Weights of a small masked image model.
Training: 5200 steps, batches of 256.
Data: trained on drawn branching plants, 145000 training examples, 9.2 epochs.
Rows from block 8 of the encoder of a small masked image model, named by matrix and row number. Rows with one number belong to one neuron. Each number is 500 + 50 x the weight over its row's rms, rounded and kept within 0 to 999. All counts start at 0. Numbers have three digits each. After the name is the row's rms in percent of the matrix's.
After each neuron's rows are labels from the 100 images, of 14848, where the neuron reaches its highest value: "strongest on" is what is common among them. Only what is clearly more common there than usual is listed. The data: drawn branching plants. In brackets: how many of the 100.
# fc1: MLP up (encoder.blocks.8.mlp.fc1.weight, 640x160), inputs 0-159
# fc2: MLP down (encoder.blocks.8.mlp.fc2.weight, 160x640, transposed), outputs 0-159

fc1.550 104:505524509547481541447589598555522467518507516557447501428501463521488518404389505494468475514500412551515450557517472368488416531470524489550489494519537537450530540475517481547548510441508419526513491490583537441458424468609466391507488494536501453592573554532433490548579513493521551393441464601467510522468510476499532400491426486524492482467592498579556478471528560522578495493460551478558513508475533476446458498423442395431614430602549443545516425569544526493448566512510529
fc2.550 109:471505541413519479486463392467453428564479444569554531457469449490447549463537446536561491544536437550529462478420527507380570500494434530525463553416446500536550471520565532522463540438562437412533513520546584522486602492439528456459453464470502477482493509576484409474526501504552561393573461475586500436548565463521433457444521567417555455515433447653455531567540468510603483501501558472571482490589537487491446479463462474476465558434474554514569519501521492458511456515618497
strongest on: three-way forks (94); wide (68)

fc1.569 080:424518462504459516456496488476418571536490503462544496592438565462546511477461604565536589529421455526443521449475429544563518510514562488489601620544542533476475551537433572472550467589429460452532551386495532557456513496463514414518544585585468476486515477440549508429489515533593557515567487528415457535496514468487424548469463450566477559513497540575444557514514469426458520524571528481452551486529442515486449554373464536535560577494481389432454527499439473496502499471578419
fc2.569 089:448490558452516494542516447455501495411468381471512510440528499449469499474503482479564493495486444460561480507495464531497510597555540504526565616493544566495535437517543505479536556445438471461487491520474495427450469559427527513427491550463499453463443447558429469609447505475505555531565467460641534476615547471519517410499482480495408506528587389500595428520500567467527487451499531605480493543495511452552483348541489522489537439569543586548595547510457491563548431440575504
strongest on: three-way forks (86); narrow (45)

fc1.531 066:481480485598481543555485491482513468461526583490406523423525480488441539471472483440503567410499541584566601491441457562509489532473481528536413478555534586531488533525562643566502544398459535552496532536531514518493471553494495456505424475506516552480562557585611488586479503483550558537547569481550488543459360444487359447515485500425510536494413526427525530526527479485421498502444496532493481352497505520496490429520525488488477455472560574501551458506383472437511551535477446
fc2.531 080:500526457465563474533485413522537394570486389435491448594501496466401441449542403522564441474560435526473575547516592462519449545376470518446484448578511406563514464531443548557494515545494441475577500503500504455449470400562427469567562559481578550576477489587514488550460582513468563466482535492506561488484455435498571515517513511476571451424504572487467586522437509492520491493555538499542496480452541462425523459403502527484516534465527570392444524536519518516404562524559512
strongest on: two-way forks (95)

fc1.311 120:545448485480535545450570582569521479445446475446500483484488582503531487491522559479470389524525577459485472477456482460490625569559557522457444497430520546464465517466460461550524484458443545503585538582509437416449484531445469456505570486429548598445484466572539466472527468471572524563411478496580558588538499390486531587506436437516437574483538486349467543464515542489456483453551518494555569584532422494512432463518439485458474531552511535530555505534555463381593498480482445
fc2.311 110:417567493495496468546377510525563451495504580573446506487560465430422496490525458514540487426560477563569539442394482494596489518530486516493480505535528465466536463547545528508463417527450487407454560443450482469466511453420427522470436535535507436574565444475478510584450488603623515439566535510459561495437514464528503534443581494384566473441493507570425517577562465493445497544531518477502437442466599566456469459439489627494567501518478510565547495485531444471507470538576433
strongest on: thick trunk (61)

fc1.174 098:422468523542500446487530484559551509514511453511512423476428547523457439472550476543494539585527523537399411537419533450601508482524553594467482441514388431540572609518432455487552483599452471474495456476519410501476554516466520404491555476445538467481544516523531452568451454376598535453527496497424508490524569553563525496356559513431502438504433441480515479478611517547572534483467515512488572517533545563500477516463463481591579483462531497473510556486480442569468497529461596
fc2.174 098:568473418394539537475585449424451440450507391502458571534575463446560454537456570450587599613570406404556529495532360426468425499475457449497494534536473505508476458563493513502498481505525547540520556521519523450537471422410417498470498480514543568553534455520574603475528549568536564547468515530488521453518519532536529517578527558426513514448597480502430573532468487432483499461490497552476462397474529439587492540439467467497499491467468500501551523529462532481595456513538457
strongest on: three-way forks (91); bare (56); foliage: white flowers (38)

fc1.176 139:569541444525511571519426489511464423556452479550507582499501424587562451420570508523454420437482530487509432572493512504496469413533448450448544462443510597437426579448454508534505463572520569497455535406533455517526531532482517544459529554530525509426443536486499519415478506520485468535542479539516496553503602521439537508504406392456462491498474525438472578588502583553527429485511478521593550364536597534416497527471574503463518546527491529505447428575544552444534631519516484
fc2.176 123:495450481546501468487496548477443526566425452525494468438450506473499480447518475479486448533427575449494533515541484496488565562403450467534504483514508520486485465535523624456518437459451447474451581486565599478503466511608512424591459524515445556494480512516480485513489533530442454529525542505470452532499506514507476451565467545598426477461538554532596477527493576509489540422594462519540514529566454385593557550428509501502443483539447400507279505546479549465394607455541506
strongest on: green leaves (98); wide (63)

fc1.91 096:532497500530479572465525452490482556453420466469438494487487521524601532394508459449500443493576460484529467454603471509543589467500572475471539434476439559525494429496502550358483406478513471575484525443481470567437388541489512457524531498449452463474413509583461524535432487451475426593469550535488435588518533499462461459515499536518453586410491543528563509502442480499511448496464536538561682520462456512502538505497553507492662527556513567510471430503516575471524529448485568
fc2.91 087:537520415439550533528537619605474509561461531402451528494511476497515533483502507386498506514380516362515488515463485439465505426559506521541414454460504448588479458585504527469410544475524468479514482486573459473574514462407510503505454566502523559506417411545492514488500504436475566511549478477608534479504470581534519450517490460432488527513466513506581464521628522459542495384501554494541485489485541454533372576447538445597525531551519420509499467537562580580560488496507504
strongest on: green leaves (82); night (74); wide (41)

fc1.280 079:470465434441539550480414526468466475533529525537521539554466481544498450547568556498524524522446482530519432462421443554471468548593499514485568502494519511434447580557414496483494516457380471527480593448495494506500451590562488484462539449487499514514450449523491586548448476511453511513587459517516426515442601437548413420452509511424515461511415484601518573496421447474478507518445563547511463511460438484425540593547502378451485580631594490498577539508500528402498408510500579
fc2.280 081:453547530453442458548607654541548412451470385462552535434529538514345500432467512500582457541553554476485520471450467501492538593479491498539507542516465424640517438563525486515470482494407513523534548535455532558378435496512463445478553531491505496425551430478498506498555488457524565425516495438566559426492454491416465526538420462588359522507558485507531480502500624526475472500512497473536501566517503541491505499490523488502549453530567495490484494473441427531466507529581459
strongest on: three-way forks (97)

fc1.496 032:561418513565468501547587455429467499560451439529534573505469525483453443421484498529518444519467590515427564505501441602592540480495447448552504578453480542608520572456529449425499452553502501403554495543486528543452473519575506424468502524478394455446506471480474453525493552502568471509464580472540589549491407538467558470462439479484492420484597431434501528518434555442556564553432462536577475501504537451543554529515605541478559422461440469452486561542437532447555579489505425
fc2.496 024:440549522438480515527414414459421520495561529428531491428442465569568540432462519470557467581432575482399491493570593508502510557514489500573512557471566552461479454467420552416416568493559529487526526479449546429521407554481415546538485541508465452487544539454433443437472487548479512557562461443557513529466497543490538495529435448472439415575533418485470555543571506563519523534476485519439422575577438556572499554476594489598501592460488454479451470428488463448519492427549514
strongest on: green leaves (47)

fc1.126 096:530403479463466461447512410444575510431573453509481549537462580411480460500483503424482511501540440508454540548490514558514459410578491483503538483466468450518526530477467530471462497628458519472462501567422565493519490470512471531457573419460437529514461488600465576544413584486406420590497590501524440533519476487472504442421487452488480527399488514428528529580481642529475544529546561466451577488513539503513541473644528459471524438549533547550507487465526530409514611461539539
fc2.126 095:495585512501468477541479585512532454484555541546531565470492375489433481559472526551450556553335486511500513419562527507441446536484423405503531470572451465497379531466494578528529498506505424521506537492463529592518558535516351433505472542528541552444500434479487421507577477503412531483503467396585480448434534531477522515524512526521522540582454469524519510502491473536470448512600524464495500557554511450527575474492478514519493529513590426487386391583509482601535491513473568
strongest on: two-way forks (86); autumn leaves (53); wide (46)

fc1.581 073:502442411534476480473484513463495478437529493512472494549504525490423509479575504530596461550504509517429569484520535502458511502510495483494613521602551358508523496459526505527470449525498553414465522571499521429481527567479517536504416532447570454581493579508462531513535522539597547443544514507543546470441442405517418547531522558496397361505573535559546486534580515386457550508597535542451385420587521535479410465522555569551442517525482536550554520512499383521515497529525539
fc2.581 076:467517564544533477569433497624458521587417586514480487423479481485452458495546463507488543487513505489484527429487548556510482391534489479535452418496511567556509591532529497449525573455523537535559519487512480528511510447549417536519592478473531473497563544464525462500483514448352378450455394560513441550610491473484538514515433421586543524490386505500523411423531485469540459484376473505539583621483476465438550554546485412511485530461489460543543448500447555498546495508517553
strongest on: three-way forks (90); narrow (54)

fc1.460 131:446519538538427585478458434489411609509593451496475569448484558591575555542555479453430473495533479507469469497519618446472555428460517451456501538514491601552488518404447446530436485555519512491550550510505556465508504535489491491510571449447529448520511440508530528600506542529547503563574543489574501463512632479386459462579403550539496461475485442450530481526515504509638518563530491519525452467501540531474493494538545426473370491469437456486456581547471494396553545439547493
fc2.460 138:479546571496501470585562461411379506501456533503550418450494521491394515447516542542507377537616518421539445563469527559449532504512511423454490458480393542618516484546424527517497463535582519484524550600449482516492553482493632474536439465539526549459538553475531514533438524473548527479531574506367498470490452502495486544446564478552506392522486459489517511495427623516515484509532499579451396491479418445505504525572471462471491504467438497504535463481504501383492459554566519
strongest on: two-way forks (93); drooping (66)

fc1.367 086:510553560454487470467564513464473413522505510521412497551518533525426488548426446498522465537481514480481503483487507435426554474552582529492487493489487465499472540514459523453522641528522497475476483579565487485568560493522510466499413554471548572554486412486499505550477531367519518491484479501454574510516444508591418504594513550503402444516519497597521425440476538472531450533489547576455371436646498542433472524400560419506493370412531465477607456487571437468522502541512512
fc2.367 077:510422491471507505414463564474606522468416461508508438425609522469482479492400480565448572512431449476537510424511483489435588500457485353513466427506500457528468517442558557565486533400537450485533466497434627580524499525527492454494594504593476490509511397544559566441518499520390545523493451600507519448474537484509549520479521585553581511504492484484487516522494541534524507471535459501450587602441500446580501463543511527444595454486522492570496473527387460477546455480475564
strongest on: thick trunk (71); leaning left (49)

fc1.133 052:463474496405490551563558547394520474566471588517459522430484425464582432501600429414544550457427502524486524524535479432506517524549419494525444557412629471596523539403500539515576524502484448505453513516515470503409467512486581427485406477522516569526472530469553424482444593489497503520554493473530468474500439435421458494576486436561530477494464459411572474507518403454484488483442573502523519465520486416539462407502490525454483498587553566441563477533537560487491536538435594
fc2.133 061:614499625520422555489527498467550476469564443443475526508542438514441534526452506532464506453431580549457567427562523540552581477492513431518509455438529472535538518463525544584523540471459548457519436517556518473444492523558543499497516533509420528479457453451469482490440593508404451479511498555576445465486475590469362398522470556484450551519467474506459452561582472563528430544537490552592574595534538518553440529562487380491495495578448491540417458465458385490541526556544503
strongest on: green leaves (36)

fc1.433 142:574413535509482481440541531394402536539558505498573563511578617486483532522453554459502447556458575476494441519470437460545530482463423512440477497515507541516467447574527469503520444501420497536468488477410545473553460484385524447480550595510420487465463541516597518478462505493625463534432403468604543581475458442422496464444502483507439557521497510483519548513480497550432575593477486491426600360460484596475504456452457487469528487478514527449574518542501578472483539514508561
fc2.433 140:477508516448461560552467510555630461556449514589461508520497380500507508473494446550457494460478500516524501441429538554544532484488559532533475487360606505469553562459474540449428540432573543490589516463558477470373460406585538499565560451466525513513438482510423508499494458548398532447576521585413447540453484508508518497501461553582463490540451500523555454507427423495534516418523567528558528555543416440511575520514590513480441498553429517469472507446542458551504530393523456
strongest on: two-way forks (92)

fc1.35 148:465513522511392549573586543464507466509630509473506560557442497488585514531438531462392449509435480458542484437497503421437501589490505441492399578538558406511428513504460492519525586454490518462500515543501492482415504440495619443522500580518512607595434500530515442545479440494439555602417452526517511432544436491545542499542517482571513456428458514415451561454559475439472525470530455407510473506518451532574515508579471500442493480568533377423540548540497481527474481511521478
fc2.35 150:469509467410524449444450442676468481463394466477416521524528452466488432479492498528520536448497515517403480587515527542490574523496544580424456505444437479474534597554535459415466476560517434492560476493475539468511466533454412600537502536484522511520483442589406451520564474469585585409463528511530546461499555568496467384537518500454436442525503550533577525485453551519458500478585592532563527525489509534503481521521599520552446547432513435428528541403553507473547495509476437
strongest on: thick trunk (66); narrow (45); leaning left (45); foliage: pink blossoms (41)

fc1.340 048:568456425500587487527491461409547467579481474532466564572551415495523543476505499549489577504433475510498506609476461525490508509428528540468510436541493471548438542426446494547508457507510379472450440556535400550510497423416534579544465560497552503465576451486487430530415549542387422514464404520429528516538484497528549461505530536531548537474570522522481587502569506497534484379485553465408523436471433449528579522512479556527592439469455564524577529481565522491506447374489452
fc2.340 044:626630516506538529468522477547554499520521454530436498427456494503496551474418461483514505561478512574467563457527500493518548564549484547585484525523521523469560452431517626467434483491412464484446545477585512456482456468527470565482478561514509529503421500498459501593463440458476536476514508528535548509486553526428526423608555482427414537482543454549500565506473565510424432438490552419630544446486569470556485393465419484430450436421538490519479501573640459536472443530472494
strongest on: thick trunk (65)

fc1.455 100:546562485480498515535525491454429420454480536430450566441412396420450465562538517384588484457432503450402483471470433473480527449513439455510461543515507558531458474526493517491487491426584551527459527476423504430466500530416473474557371457539524540429474502520484504514467594513469515528415562469539444594518476599546561474598493509444517496523383482528566544481509518541498441537581530501493514511538487464475389536476616541542468488549554611519538549409519564484554555535496539
fc2.455 094:415534496530429552527472530545516551458512464511447415473506489548483532618504558523478445504469488471534491454476592534490544471573480563510539493509514575481510473421518451457615559447453498499502451476591488490477497590524516478497641490542535466485511522468521454501530458519507484491496487520480578495604494418592518493454472364555492389611540481431435473429475557552589560577412424528487465544435567450562504494586465503515497576406461487440465408476477485511445506392511452
strongest on: green leaves (58); wide (48); white flowers (41)